config.yaml
encoder_arch: "convnext_v2"
encoder_inner_norm: false
decoder_norm: "batchnorm"
eps: 1e-08
max_steps: 7300
epochs: 25.8
lr_schedule: "poly"
Rows from block 5 of the encoder of a small image FSQ autoencoder, named by matrix and row number. Rows with one number belong to one neuron. Each number is 128 + 24 x the weight over its row's rms, rounded and kept within 0 to 255. All counts start at 0.
After each neuron's rows are labels from the 100 images, of 14848, where the neuron reaches its highest value: "top examples" is what is common among them; "colour at peak" is the nearest of a few named colours to the mean colour under the peak. Only what is clearly more common there than usual is listed. The data: patchworks of several textures.
# fc1: MLP up (encoder.blocks.5.mlp.fc1.weight, 384x128), inputs 0-127
# fc2: MLP down (encoder.blocks.5.mlp.fc2.weight, 128x384, transposed), outputs 0-127

fc1.291 [139 128 120 147 148 147 129 134 109 163 161 126 132 144 139 123 108 116 143 146  93 142 112 121 173 123  85 103 103 149 159 126 146 113 135 130 137  90 109 117 129 107 171  94 129 137  85 130 158 141 115 146 170  76 148 162 155 140 124 123 158 128  78 107 105 110 124 152 159  98  94 133  67 153 104 114 150 135 164  82 138 109 135 161  56 168 123 108 143 125 168 112 119 104 107  99 133 172 117 114 147 123 102 113 165 143 139 113 111 141 139 110  92  94 115 138 144 143 134  96 131 138 128 123 176 138 143 134]
fc2.291 [133 119  77 159 139 101 118 103 131 123 140 149  80  98 103 105 157 135 131  92  92 149 137 152 153  95 147  93 168 137 113 122 126 146 173  86 118 147  99 104 139 134 110 166 156 138 129 101 137 137 161 161 106 102 115 131 124 138 101 123  88  96  77 152 146 125 141 106 102 146 134 150 161 103  91 111 149 122 128  99 114 158 119 104 134 110 129  95 138 136 128 115 117  90 128 150  97 122 151  89 166 135 130  85 128 125 132 147  95 139  93 115 130 154 146 135 143 123 118 127 166 164 163  80 103 141 124  71]
top examples: red
colour at peak: red

fc1.48 [112 121 152 115 154 147 119 154 145 149 129 138 110 146 135 126  71 124 173 140 120 133 108 133 116 129 130 109 112 149 127 102 163 164 148 150 122 146 130 111 166 135 108  84 126 106 121  95 136 131 170 111 176 163 124 140 137 113 146 107 149 122 110  81 121 187 129 142 125 123 151 124  89 159  83 121 121 130  94 111 123 170  92  88 137 101 128 142 165 111 156 120 145 166 134 129 135 106  73 127 138 182 129 149 161 154 104 126 115 163 153 146 162 113 122 122 119 151 139  81 155 138 150 183 132 109 105 153]
fc2.48 [138 124 172 178 105 110 160 122 146 159 109 137  98  97 112 110  91 129 148 111 135 134 152 177 174 123 134 147  97 189 111  98 104 110 105 162 152 136 145  98 125 174 113 103 118 168 151 149 143 175 155 110 110 105 146 148 139 125 119 142 119 145 123 143  98 125 123 163  97 111 110 134 112 108 104 112 133 148 146 142 143 139 165  77 101 151 158 137 126 135 168 174 129 109 119 128 127 126 112 156  87 113 125 148 133 125 125 133  93 122 116 129 136 148 131 191 120 152 129 140 114 187  92 123 138 111  98 127]
top examples: white
colour at peak: pink

fc1.168 [156 174 133  92 172 118 148 105 110 150 128 157 127 112 116 111 132 147 137 151 116 192 111  76 154 152 145 167 130 125  92 129 122 134 122 155 116 144 125 154 128 105 115 100 131  68 133 120 121  95 145 133 156 124 111 131 108 157 102 145 123 125 104 188 156  80 154 108 142 144 174 123 164 112 125 149 117 145 144  67 159 102 148 130 109 129 133 140 144 164 149 132 118 165 133 128 103 139 126 100 134 141 138 112 155 179 118 110 131 144 109 130 157  75 150 155 115 102 102 136  97 104  97 118 113 134 106 118]
fc2.168 [154  96 123 145  88 133  93 126 125  74 128 130 115 111 144 153 156 142 149 182 110 135 145 146 187 110 150 144 143 164 147 132 152 150  85 122 119  97 135 172 149 155 146 112 132 133 130 155 103 150 115 129 159 149 140 118 148  92  82 156 104 154 155 169 111 104 113 106 160 141 130 103 149  95 114  96 118  84 156 166 145 135 140 103 179 118 130 130 136  83 124 120 124 106 144 136 164  98 115 118 165 177 107  82 129 122  97 144 123 150 125 115 139 131  91 121 152 120 104 135 158 143 134 139 115 112 153 113]
top examples: white; red
colour at peak: pink

fc1.374 [143 132 139 110 124  75  83 127 169 136 123 130 112  81 122 143 151 133 133  86 105 160 130 150 116 144 104 104 115 149 162 146 149 137 156 122  67  78 104 131 142 148 116  95 116 134 138 114 131 125 127 168 154 135 115 197 135  94 181 121 145 123 125 179 125 124 138 131 102 124 101 137 141 172 113 109 129 132  61 149 156 133 158 135 109 119 119 136 104  93 130 138  90 127 117  99 164 123  98 135 144 134 117 159  89 122 134 126 108  87 137 122 110 113 160 130 137 138  75 129 156 120 146 164 109 118 129 119]
fc2.374 [100 112 133 105 153 131  86 123 127 125 130 149 110 132 159 114 134 115 125 174 128 127 128 203 135 148 124 147 124 143 122 141 102 138 118 147 158 130 117  95 105 135 116 105 138 162 138 133 148 119 124 191 164 180 128 116 142 153 140  58 128 150 122 117 139 168 169 116 139 142 137  81 130 178 110 183 150 121 123  88 118  99 106 109 106 124 107  98 105 143 110 145  87 149 131 105  97 159 166 150  87 129 136  99 116 127 119 157 144 150 133 144 143 170 142 113 152 128 130 136 121 149 125 152 111 121 177 116]
top examples: black; plain
colour at peak: black

fc1.201 [142 141 131 141  93 119 129 104 118 109 120 126 111 156 183 127 115 102 114 109 137 110 138 104 109 163 133 125 143 116 118 168 182 132  80 137 150 103 158 146 145 119 134 137 123  98 139 111  82 122 126 134 117  93 131 137 177 102 120 117 137 135  78 121 144 118 138 135 115 122 105 126 121 102  95 119 171 125 112 184 153 129  94 125 106  65 150 118 115 159 138 100 145  93 123 131  98 148 141 124 122 129 128 131 120  99 128 138 103  75 111 129  76 114 100 153 135  99  92  69 138 170  79 171 129 123 110 131]
fc2.201 [ 99 168  60 152 116 155 127 123  82 129 132 168 128 120  83  96 127 122 115 129 158 155 117 163 114  96 130 123 132 144 112  94  86 134 138 102  79 117 112  91  97 156 145 148 106 119 133 107 162 149 154 163 145 110 185 152 121 104  94 127 129 138 111 118 107 137 135 113 115 138 162 103 168 154 134 142 143 120  90 132 127 148 152 135  99 122 143 130 121 117 168 116  91 128 125 143 156 129 126 117 187 127 121 124 165 133  83 144 142  98 151 158 108 121 151 131 155 104  90 149 118 107 163 136 157 125  95 111]
top examples: red; black
colour at peak: brown

fc1.364 [110 159  96 136 155 127 136 132 147 164  86 152 158  89 191 101 128 156 132 126 143 108 101 130  95 106 108 114 141 131 126 100  80 176 102 137 124 109 114 123 125  98 128 100 130 135 141 128 140  48 159 144 108 123  94 150 135 122  74 104 138 141 118 146 114 132 106 120 132 103 112 107 161 164 119 144 106 118 142 146 142 100 129 151 141  91 151 141 148 109 111  89 102 163 145 167 116 114 116 102 124 172 117 128 143 114  93 125 144 107 166 134 152  99 148 153 133 165  92 119  84 113 130 126 167 147 123 129]
fc2.364 [ 95 120 122 131 111 136 160 163 126  96 133 105 179 126 140 105 118 105 137  80 105 104 128 136 141 118 104 148 132 136  84 123  91 142 119 121 153 158 140 103 145 142 121 121 132 170 120 116  95 109 151 112 125 104  91 119 108 116 137 122 142  72  97 112 151 108 107 126 114 168  97 143 133 101 185 178 153 149 112 141 175 161 106 130 160 171 100 102 109 126 108 136  94 170  96 105 125 139 115 149 155 120 100 123 109 103  84 151 147 137 130 154 119 169 115 140 107 128  78 126 111 150 143 148 152  89 139 125]
top examples: white; wavy
colour at peak: pink

fc1.330 [144 141 149  76 149 101 115 175 121 153 118 130  88 143 152 118 130 143 123 112 119 123 124 141 139 152 106 126 142 121  94 202 170 134 120  95 148 177 130 137 104 110 133 124 122 138  97 121 149  89 115 130 150  81 107 142 107 174  94  88 134 133  88 116 153 140 131 120 129  98 128 117 125 119 129 114 145 133 164 109 135 138  97 157  88 106 157 131 118 113 106 103 135 128 106 123 123 163 134  48 130 152 134 147 166 142 120  83 132 138 154 158 133 123 132 117 140 144  92 146  82 138 148  77 159 124 148 115]
fc2.330 [ 91 121 167 135 161 121 130 133 141 149  92  88 129 105 105 130 129 136 186 158 170 153 117 106 128 167 118 143 101 107 106 172 147 123 133 117 145 129 101 154 129  80 118 129 145 153 126 162 120 179 112 123 122  92 141 134 181 156  87 156 146 120 104 135  83 145 129 122 126 112 155 124 164 134 104 147 109 148 167 131 112 135 133 129 110 117 134 123 174 139 122 158  90 144 117 118 120 118 144 132  99 113 149 120  97 150 118 108 116 140 191 137 140 110 177 115 118 166 143 131 101 137 183 132 149 160 133 168]
top examples: white; rays
colour at peak: white

fc1.164 [148 142 144  76 148 144 141 144  77  95 120 106 122 120 134 105  98 142 104 101 131 133  85  95 113 103 137 103 126 112 117  84 171 122  98  96 104 102 156 171 111 142 138 147 126  88 149  99 159  73 146 135 127 130 147 139 140 159 122 161 151 106 105 112 108  96 130  92 155 135 130  93 174 127 165 139 173 145 196 118  98 125 154 131 117  97 114 139 111 129 176  97 133 134  78 166 112 170 136 113 162 125 109 129 121 137  95 131 135 131 127 119 122 134 123 135 116 143 129 139 123 130  93 131 150 110 116 146]
fc2.164 [160  99 138 141 148 111 122 136  90  94 137 159 124 130 113 155 137 133 126 125  93 146 153 140 146  79 130 114 130 166 154  82 127 127  83 127 134 121 134 128 158 142 124 140 149 104 127 127 142 158 134 124 100  76 167 102 139 125 182 121 149 139  94 102  53 126 119  94 116  91 129 132  86 128 108 138 124  54 155 116  98 174 137 121 127 126 111 125 106  85 180 127 147 106 121  92 149 122 164  88 149 161  99 127 127 136 149 116 119 143 141 120 130 115 116 157 163 141 123 104 123 107 115 113 120 100 136 150]
top examples: white; wavy
colour at peak: pink

fc1.378 [147 143 125  81 160 136 125 141 115 124 104 155 148 146  93 129 156 153 114 132  91 122 117  98 134 115 101  38 125 120 118 131 134 129 172 148 126 165 151 143 118 121 111 165 102 160 104 129 162 134  97 104 147 101 107  93 111 138 155 151 131 150 148  70 118 143 128 131 141 144 126 155 119 120 109 161 130 113 140 113  87 142 148 175 113 110 171 155 113 112 147  89 122 149 146 131 103 117  96 130 140 114 119 120 126 150 184 123 104 154 131 104 160 158 119 131 138  85 188 139 120 134 154 118 167 119 114 145]
fc2.378 [ 98 141 112 124 142 129 165 122 104 145 123 173  93 163 103 178 104  52 124 161 145 105 127 123 102 158 126 104  97 115 155 122 111 137 137 136 106 157  92 140 151 108 103 156 108 122 106 116  97 145 124 124 125 107 172 124 156 113 123 119 175 171 132 117 139 132 129 124 141 106 116 122 203 139  99  89 101 102 144 109  91 132 143 143 134 114  50 106 144 147 121  94 144 105 139 129 113 139 133 106 125 117 122 128 126 102 142  81 116 117 131 130 120 139 109 128 168 174 148 129 130 104 144 130  86 123 126 136]
top examples: black; rays
colour at peak: white

fc1.335 [112 104  88 155 132 148 122 124 138 117 114 192 131 124 144 119  88 107 152 139 131 129 147 169 139  97 165 155 129 150 135 151 122 109 173 111 130  95 133 136 151 118 110 123 102 127 138 117 134 147 146  79 126 175 140 119 137 130 158 169 122 126 162 174  93 154 146 106 125 187 144  94 126  76 109 151 118 142 109 137 130 156 124 122 106 126 111 115  99 139 121 114 114 166 122 170 109  84  71 118 111 146 145 110 119 174 100 166 149 114  95 125 151  97 136 150 110 119  93 132 100 100 133 158  95 142 122 124]
fc2.335 [123 108 127 190 130 125 175 128 113 154 144  91 126 124 106 131 166 132 104  97 174 151 113 113 155 149 138 144 132 134 100 129 132 148 100 137 109 150 192 173 150 151 118 117 160 153 132 140 138 143 114 104 100 134 141 180 141 128  70 132 117 139 114 133 131 177 116 159 136  77 155 151 110  91 127 138  61 122 148 134 127 168  88 122 137 132 130 116 147 149 114 122  96 145  85 160 120 143 154 106 147 121 143 141 107 110 135 147 148 152  95 151 104 101 142 136 122 117 167 110 133 149 171 129 123 136 123  98]
top examples: yellow; rays; checkered
colour at peak: blue; black

fc1.318 [148 157 155 144 104 129 144 138 147 126  96 135 143 104 118 101 110 133 165 134  64 118 107 123 102 150 125 163 122 149 145 161  91 160 129 138 100 133 141 189 154 107 137 105  75 102 128 140 111 118 156 145 151 119 104 138 155 128  95 148 152 146 152  93 143 173 151 136 113 102 104 135 146 113 141 132 131 136 106 155 108 134 125 126 186 103 169 121 112 124 158 125 127 157 120 119 145 117  71 127 155 169 136 149 121 146 125 161 107 181 149 133 161 108 133 163 130 142  86 173 122 130 103 110  99  99 128 157]
fc2.318 [137 114 169 123 142 112 191 119 148 102 138 143  99 130 150 168  70 100 134 115 149 125 176 132 142 126 148 107  98 115  72  82 120 106  87 143 123 141 131 135 110 176 122 112 142 112 101 137 111 178 119 150  81  85 132 128 135 145 161 132  98 107 135 123 128 115 128 139 123 147 147 139 126 170 134 114 150 152 140 142 137 135  79 148 131 154 140 125 129 101 153 120 173 133 144 166  97 101 175 157 112 146 182 124 170  81 163 103 102 131 122 146 126 124 132 107 133 135 133 132 130 133 118 117  91 142 123 140]
top examples: white; red
colour at peak: pink

fc1.248 [138 103 126 121 130 108 109 128 157 125 125 168 126 122  79 154 133 110 126 116 134 115 135 154 113  70 137 115 114  89 145 120 176 102 121 101 142 133 143 131 138 126 106 151 104 131 139 134 131 168 158 118 124 153 106 164 106 106 124 115 147 127 146 141 123 130 111  78 127 150 133 160 142 136 126 112 117  88 133 120  99 141 129 129  77 136  85 148  96 102 115 130 160 139  91 112 143 115 100 134  86 136 130 130  93 120 112 126 114 146 135 149 127  83 130  81 152 131  12 148 134 110 128 189 113 117 113 119]
fc2.248 [137 149 133 135 110 125 148  91  93 107  98 151 141 125 119 118 139 148 106  90 164  97 164 132 119 123  83 187  94 113 100 105 116 129 100 143 144  80 156 135 107 142 132 120 130 126 117 121 159 117 149 104 117 108  59 139 133 127 126 102 121 127 135 135 157 105 193 147 105 124 138 138 137 123 162 146 177 123 113 154 127 143 122 130 102 105 165 122  86 152 105 119 159 149 151 121  71 137 162 177 158 125 152 160 130 163 151 109 119 147 128 150 159 138 128 173 125 142  83  95 112 151 132 141 120 134 124 128]
top examples: red; blue
colour at peak: blue

fc1.172 [ 85 147 151  99 157 141 156  87 151 134 151 107 113  89 142 124 158 168 115 125 157 125 116 126 134 101 150 132 122  95 106 100 136  87 133 147 136 135 138 143 143 149 129 160  77 141 132 124 159 162 144 145 109 138 117 127 123 128  99 139 151 127 157 158 122 109 165 149 128 165 108 118 117  96 143 117 147  85 153 137 109 148 152 148 130 156 155 163  94 164  96 156 126 174 120 187  89 102 145 122 145 149 129 115  92 125 122  81 129 190  88 148 105 120 114 127 114 124 158  98 153 109 127 139 115 103 108  92]
fc2.172 [108  70 108 145 129 121 153 152  73 137 136 155 110 103 113 147 149 114 149  96 104 120 113 139 193 111 145 126 117 135 171 137  98 145 132 135  93 137 106 143 147 147 135 177 156 138 120 161 111 101 144 122 106 130 102  99 140 166  94 115 147 144 127 127 148 112 125 178 102 124 151 159 107 102 108 155 129 121 116 117 157 149 110 172 113 121 121 140 147 206  99  91 131 115 147 140 139 120 127  98 145 143 107 148 131 100 128  84 149 154 116  91  92 124 115 171 146 162 153  94 122 147 148 138 130 116 151 133]
top examples: blue
colour at peak: blue

fc1.350 [115 126 124 134 145 137 123 113 163 124 123 151 151 116 129 145 133 119 125  81 118  97 100 147 132 125  95 101 121 122 109  92 170 117 147 135 109 120 135 117  66 110 122 142 125  98 104 129 149 168 108  96 110 144 122  95 116 154 137 157 150 136 137 188 127 185 112  77  96 141 122 134 171 123 127 129  99 131  95  72  92 136 124 121  95 136 121 145 120 126 130 134 131 165 134 120 120 144 123 123 175 105 121  80 112 113  98 124 110 179  55 117 141  98 127 105 157 110 109 146 144 127 132  76 155 155 126 132]
fc2.350 [ 54 102 121 125 181 133  82  82 162  78 133 107 159 148 130 120 123 166 116 154 129  94  96 127 138 159  98 165  91 112 139 123 147 144 124 136 128 127 116 146 167 133 127 164 109 155 133 103 163 124 128 129 187 134 101 119 168 125 113 141 159 139 113 131 145 156 123 141 124 144 137 114 139 130 128 140 107  97 114 142 130 119 168 126  92 128 143 157 111 101 135  91 121 159  99 139 138 135 138 117 120 138 114  97 104 178 107 133  94  96 150 138 175 172 133 140 141 151 136 105 146 134 133 104 138 169 152  93]
top examples: blue; rays
colour at peak: blue

fc1.92 [184 127 108 156 110 127 103 112  90 112 109 166  94 133 158 117 113 148  70 137 114 133 141  98 140 123  87 116 154 146 103 139  93 126  82 108 151  93 115  95  72 130 137 128 131 169 160 166 135 164 141 129 155 108 167 137 113 124 128 131 134 135 108 123 140 107 138 148 132 121 115 146 184  88 111 143  95 132 162 151  90 117 142 144 123 129 154 148 114 108 130 129 118 117 169 111 100 153 109 140 117 109 107 163 141 110 140  81 152  93 107 127 126 120  96 123 155 108 142 129 155 135  93 153  90 126 167 166]
fc2.92 [125 101 150 114 119 141  86 135 173 128 107 112 134 153 147 134 127 197 110 106  70 140 112 121 108  97 127 134 135 158 101 171 119  96 100 140 108 108 126 132 125 178 134 162 128 125 131 136 102 129 140 134 105 116 168 191 147 145 129 160 125  96 121 121 142 144 114 108 170 125 106 128 112 132 158 161 177 122 121 131 140 107  95 138 145 139 129 114 177 164 117 156 139 125 158  71 137 123 104 140 124 196 139 138 104  98 134 117 139 132 130 107 180 159 137 130 117 161 156 156 115 134 132 142 139 116  98 114]
top examples: yellow
colour at peak: yellow

fc1.288 [ 86 128 149 120 144 131 173 210 150 141 143 146 114  87 114 150 109 107 150 133 136 110 116 117 152  78  89 107 117 134 101 116 134 136 114  79 139 100 143 142 107  88 124 147 109 156 128 104 109 110 119 152 164 137 190 156 155 112 119 145 148 136 111  89 133 177 106 147  92 137 137 130 133 120 117 129 106 127 122 119 120 159 137 117 113 126 113 108 117 128  95 149 155 120 141 141 119 143  97 121  93 127 146  80 123 103  97 127 161 110 102 188 190 151 115 140 102 142 136 112 141 148 109 106 115 112 143 107]
fc2.288 [124 115 128  73 131 124  94 132 126 134 121 151 120 152 131 137 151 136 108 130 124 156 108 144 147 125 136 152 172 126 181 136 173 107 152 156 130 137 137 124 156 148 174 132 108 122 165 155 122 100  65 139 201 142 135 133 134 138 140 130 136 131 149 139 186 107 169 115 129 131  92 144 107 116 126 138 124 141 134 182  96 109 110 160 169 148 114 142  96 131  94 139 145 123 133 105 165 130 118 169 127 158 129 101 132  98 145 175 110  94 144 133 128 109 124 164 138  71 143 138 139  95 137 157 157 124 146 105]
top examples: red; plain
colour at peak: red

fc1.190 [144 102  74 118 142 165 147 104 113 143 148  90 158 123  81 132 137 161 121 140 144 137 143 119  85 134 121 103 123  97 115 114 143 162 109 125 124 156 108  69 141 110 175 151 163 108 133 133 135 128 126 115 125 134 119 133 113 110 124 138 119 145  34 126 147  84 129 166 115 153 161  96 127 129 145 114 121 116 148 142 122 156 120 124 146 100 105 136 144 114  93  84 143 156 137 147 175  99 102 134 114 112 128 132 137  95 134 193 149  95 133 155 107 135 116 131 104 133 151 151 128 130  96 110 146 169 162 117]
fc2.190 [128 110 157 118 109 128 120 133 172 156  71  97 143 112 138 120 153 118 101 147 127 101 144 147 132 117 121 100  97 157 121 103 145 128 133 122 115  85  84 159 118  92 149 129  95 143 154 152 134 147 165  97 135 119  84 182 139 132 171 122 111 143 127 163 122 128 118 145 117 104 127 136  97 110 134 149 151 170 151  91 154 124 115 169 127  96 109 119 113 154 141  99 148 113 164 106 138  92 120 139 117 142 124 109 150 162 136 159 144 161 143  58 126  89 146 115 148 131 137  90  98 111 128 130  88 162 113 171]
top examples: yellow
colour at peak: orange

fc1.131 [151 130 130 108 134 126 150  97 129 107 127  94 105 117 118 146 115 125 139 122 117  95 177 129 163 135 106 153 124 160 110 126 113 140  91 128 127 122 138 131 106 133 144  89 117 122 155 161 146 154 133 176 108 104 132 151 121  96 147 114 104 101 120 146 118 146 118 138 128 112 186 104 125  93 121  88 151 142 186 125 169 122 114 129  82 112 180 134 132 114 174 116 110 133 155 126 135 148 137 131 126 140  32 152 135 100 141 108 167 121 142  94 161 152 137 132 164 127 152 138 122 157 148  95 105 131  76 129]
fc2.131 [ 86 152 139 186 142 119 138 115 151 105 109 138 190 134 135 123 136  93 144 133 144 127  95 124 103 144 161 135 180 162 136 130 123 149 144 158 106 165  95 111 114 137  85 157 116 136 130 108 157 130 146 132 122 196  81 118 142 124 137 111 174 120 104 123 141 131  97 107 106 110 119 137 136 144 124 172 122 153 132 159 143 102 170 124 127  72 128 120 105 111 132 126  96  97 169 101 117 142 144 184 109 164 122 116 116 130 168 167 117 134 140 103 114 137 128  98 126 100 157 137  89 132 139 101 149 132 128 141]
top examples: yellow
colour at peak: yellow

fc1.119 [ 92 121 170  91  97 128  55 142 117 107 174 116 116 131 135  97  97  74 149 143 148 110 135 109 118 127 184 145 105 128  93 131 156 128 120  63 136 113 109 120 136 115 162 141 148  95 132 135 154 134 106 182 134 153 140 155 121 117 164 126 146 124 115 116 146 143 122 115 121 116 150 136 109 147 110 149 139 190 115 151 106 173 133 128 121 114 130 133 120 104 120 113 116 158 129 102 132 148  91 113 152 131 124  78 158 129  84 146 155 128 175 156 118 127 135 146 151 158 143 136 137 158 100 142 142 102 156 120]
fc2.119 [ 97 147 126 128 109 136 127 125 129 108 117  89  80 128  90 151  93 120 136 128 127 104 147 126 142 116 126  80 106 118 150 111 152 153 116  89 183 157 146 164 129 148 157 114 157 155  90 132 148 121 163 184 161 118 152 131 113  75  93 192 109 112 129 133 106 164 110  76 129 112 106 129 127 118 148 121  87 125 112 167 137 133 102 108 140 125  77 128 119 133 117 106 118  98 135 149 198 171 158 146 156 136 117 131 117 108 136 123 126 114 132 126 113 131 154 118 126  97 102 127 139  97 127 150 129 103 147 143]
top examples: red
colour at peak: red; orange

fc1.176 [133 140 118 174 120 118 132 146 125 127 125 123 123 132 135 166 132 133  83 152 123  68  43 102 121 129 143 141 138 139 105 115 145  85 119 118 160  90 135 156 102 148 141 146 101 168  91 136 126 113 125 152 117 125 165 115 137 123 120 139 125 142 113 125 154 120 113 109 162 147 166 117 163 137 142 134  97 126 114  94 132 122 106 150 115 103  78 119  69  95 116 118 139 159 102 118 157 174 109 163 148 127 160 145  95  98  93 146 138 113 186 154 128 131  92 157 130 137 125 103 101 137 153  96 139 105 118 128]
fc2.176 [129 139 128 137 132 132 123 116 175 139 111 151 166 123 125 153 113 101 118 143  62  97 146 139 111 122 147  81 101 106 132 156 191 118 124 160 123 162 114 143 100  98 141 134 112 104 114 172  92 115  98 134 127 136 123 155 127 152 145 109 155  93 141  74 128 161 136 139 130  99 169 156 132 158 165 126  97 154 141 124 116 152 135 134 126 143 131 159 130 118  92 119 126 128 112 146 133 148 141 128  89 101 151 100 160  88 107  58 141 110 121 140 143 101 176 151 143 159 147 130 129  90 102 123 173 133 131 123]
top examples: white
colour at peak: pink

fc1.11 [ 90  86 117 162 136 143 107 121 115 138 104 136 116 143 111 117 149  84  97 125  98  95 179 109 122 109 103 160  96 121 146 170 129 136 171  95 152 126 146 132 112 123 141 141 101 130  90 111 103 161 104 134 107 121 146 135 150  84  65 133 133  93 138 117 157 145 148 148 114 110  97  93 138 136 132 118 112 145  91 138 143 138 104 154 121 113 143 170 137 171 186 128 111 119 125 131 105 140 121 105 128 123 111 126  86 116 124 130 129 130 166 103  89 150 103 163 136  77 160 134 131 122 142 129  77 133  98 170]
fc2.11 [ 89  92 124 129 154 101 121 123 144 137 135 155 120 177  89 146 118 137 177 127 169 116 143 115 152 136 111 161 162 158 124 137 126 123 127 128 117 103 176 142 134 125 107 144 111 159 115  93 110 105 122 123 151 119 147 128 143 145 159 149 115 166 143 120 131 162 147 136 137 135 129 128 102 120 132 107  86 120 157 148 154 126 102 116 141 125 119 132 111 119 119 121 145 107  97 118 119 113 172  57 122 142  89 125 104 114 111 214 100 141  98 134  97 179 115 152 137 115 109 131  72 169 154 127 108 139 123  81]
top examples: red
colour at peak: brown; red

fc1.236 [156 134 115  60  55 174 129 144  96 117 132 140 121 150 118 131 118 190 125 118  98 135 137 168 135 124 128 141 101  96 167 116 130 131 113 167  92  93 144 159 141 106 140 133 123 102 106 153 147 123 160 143 130 134 171 155 171 132 145 115 123 128 115 107 137 113 122 152 117 124 105 108 173 120 158 112 147 105 102 163 162 154 124 102 149 122 129 151 136 162  94 163 153 132 133 119 113 143 130 112  86 141 147 107 169 117 140 127 113  95  99 101  80 123 124  88 101 141 123 149 145 102 116 142 160 115 145 108]
fc2.236 [110 136 139 140 140 120 125 123 131 143 136 132 102  82 139 145 104 141 127 104 136 121 174 131 132 112 135 109 137 144 108  90 125 114 138 107 109 120 104 105 119  85 180 116 116 124 114 164 150 129 159 124 159 147 155 126  92 123 125 129 116  48 119 169 120 117 161 153  98 141 111 136 107 107 196 104  86 132 105 132 106 150 139 109 130 182  78 135 185 133 143 119 107 124 137 121 153  84 101 115  98 110 134  94 156 146  81  98 146 144  98 132 159 121 132 139 130 152  82 121 139 148 120 116 167 138 118 108]
top examples: red
colour at peak: red

fc1.233 [129 100 157 117 175 125 148 127 109 122 138 112  95 172 121 129 151 147 126 144 151 134 169 156 128 108  83 132 143 123  98 135 129 178  58 122 121 153 159 111 124 155  64 127  88 112 125 156 123 111  81 132 124 142 135 144 111 104 146 137 144  67 131 167 102 121 117 150 125 118 104 146 140 148 119 143 140 132  92 135 137 139 144 115 103 103 137 105 120 170 154 115 144 162 104 145 150 153 147  78 176 121 152 132 153 124  95 119 106 101 132  97  85 151 117 136 109 120 150 139 116 163 138 128 108 136 102 170]
fc2.233 [111 103 129 129 154 164 124 165 134 164 129 154 131 138 149 150 102  93 150 144 123 135  94 109  98 154 148 157 148 162 155 121 139 152 102  85 141  98 145 150 112 125 118  99 126 125 171 158 137 158 103 138 125 123 144  86 140 104 111 134 122 149 163 148 130  88 124  91 135  94 122 120 190 107 171 126 118 120  89 142 114 170 153 135 113 120 145 134 168 132 166 127 151  74 134 152 120 129 136 123 171 137 131 153 123 152 115 109 207 138 104 114 137 139 108 123 126  70 122 109 115 121  97 123 166 149 133 116]
top examples: yellow
colour at peak: yellow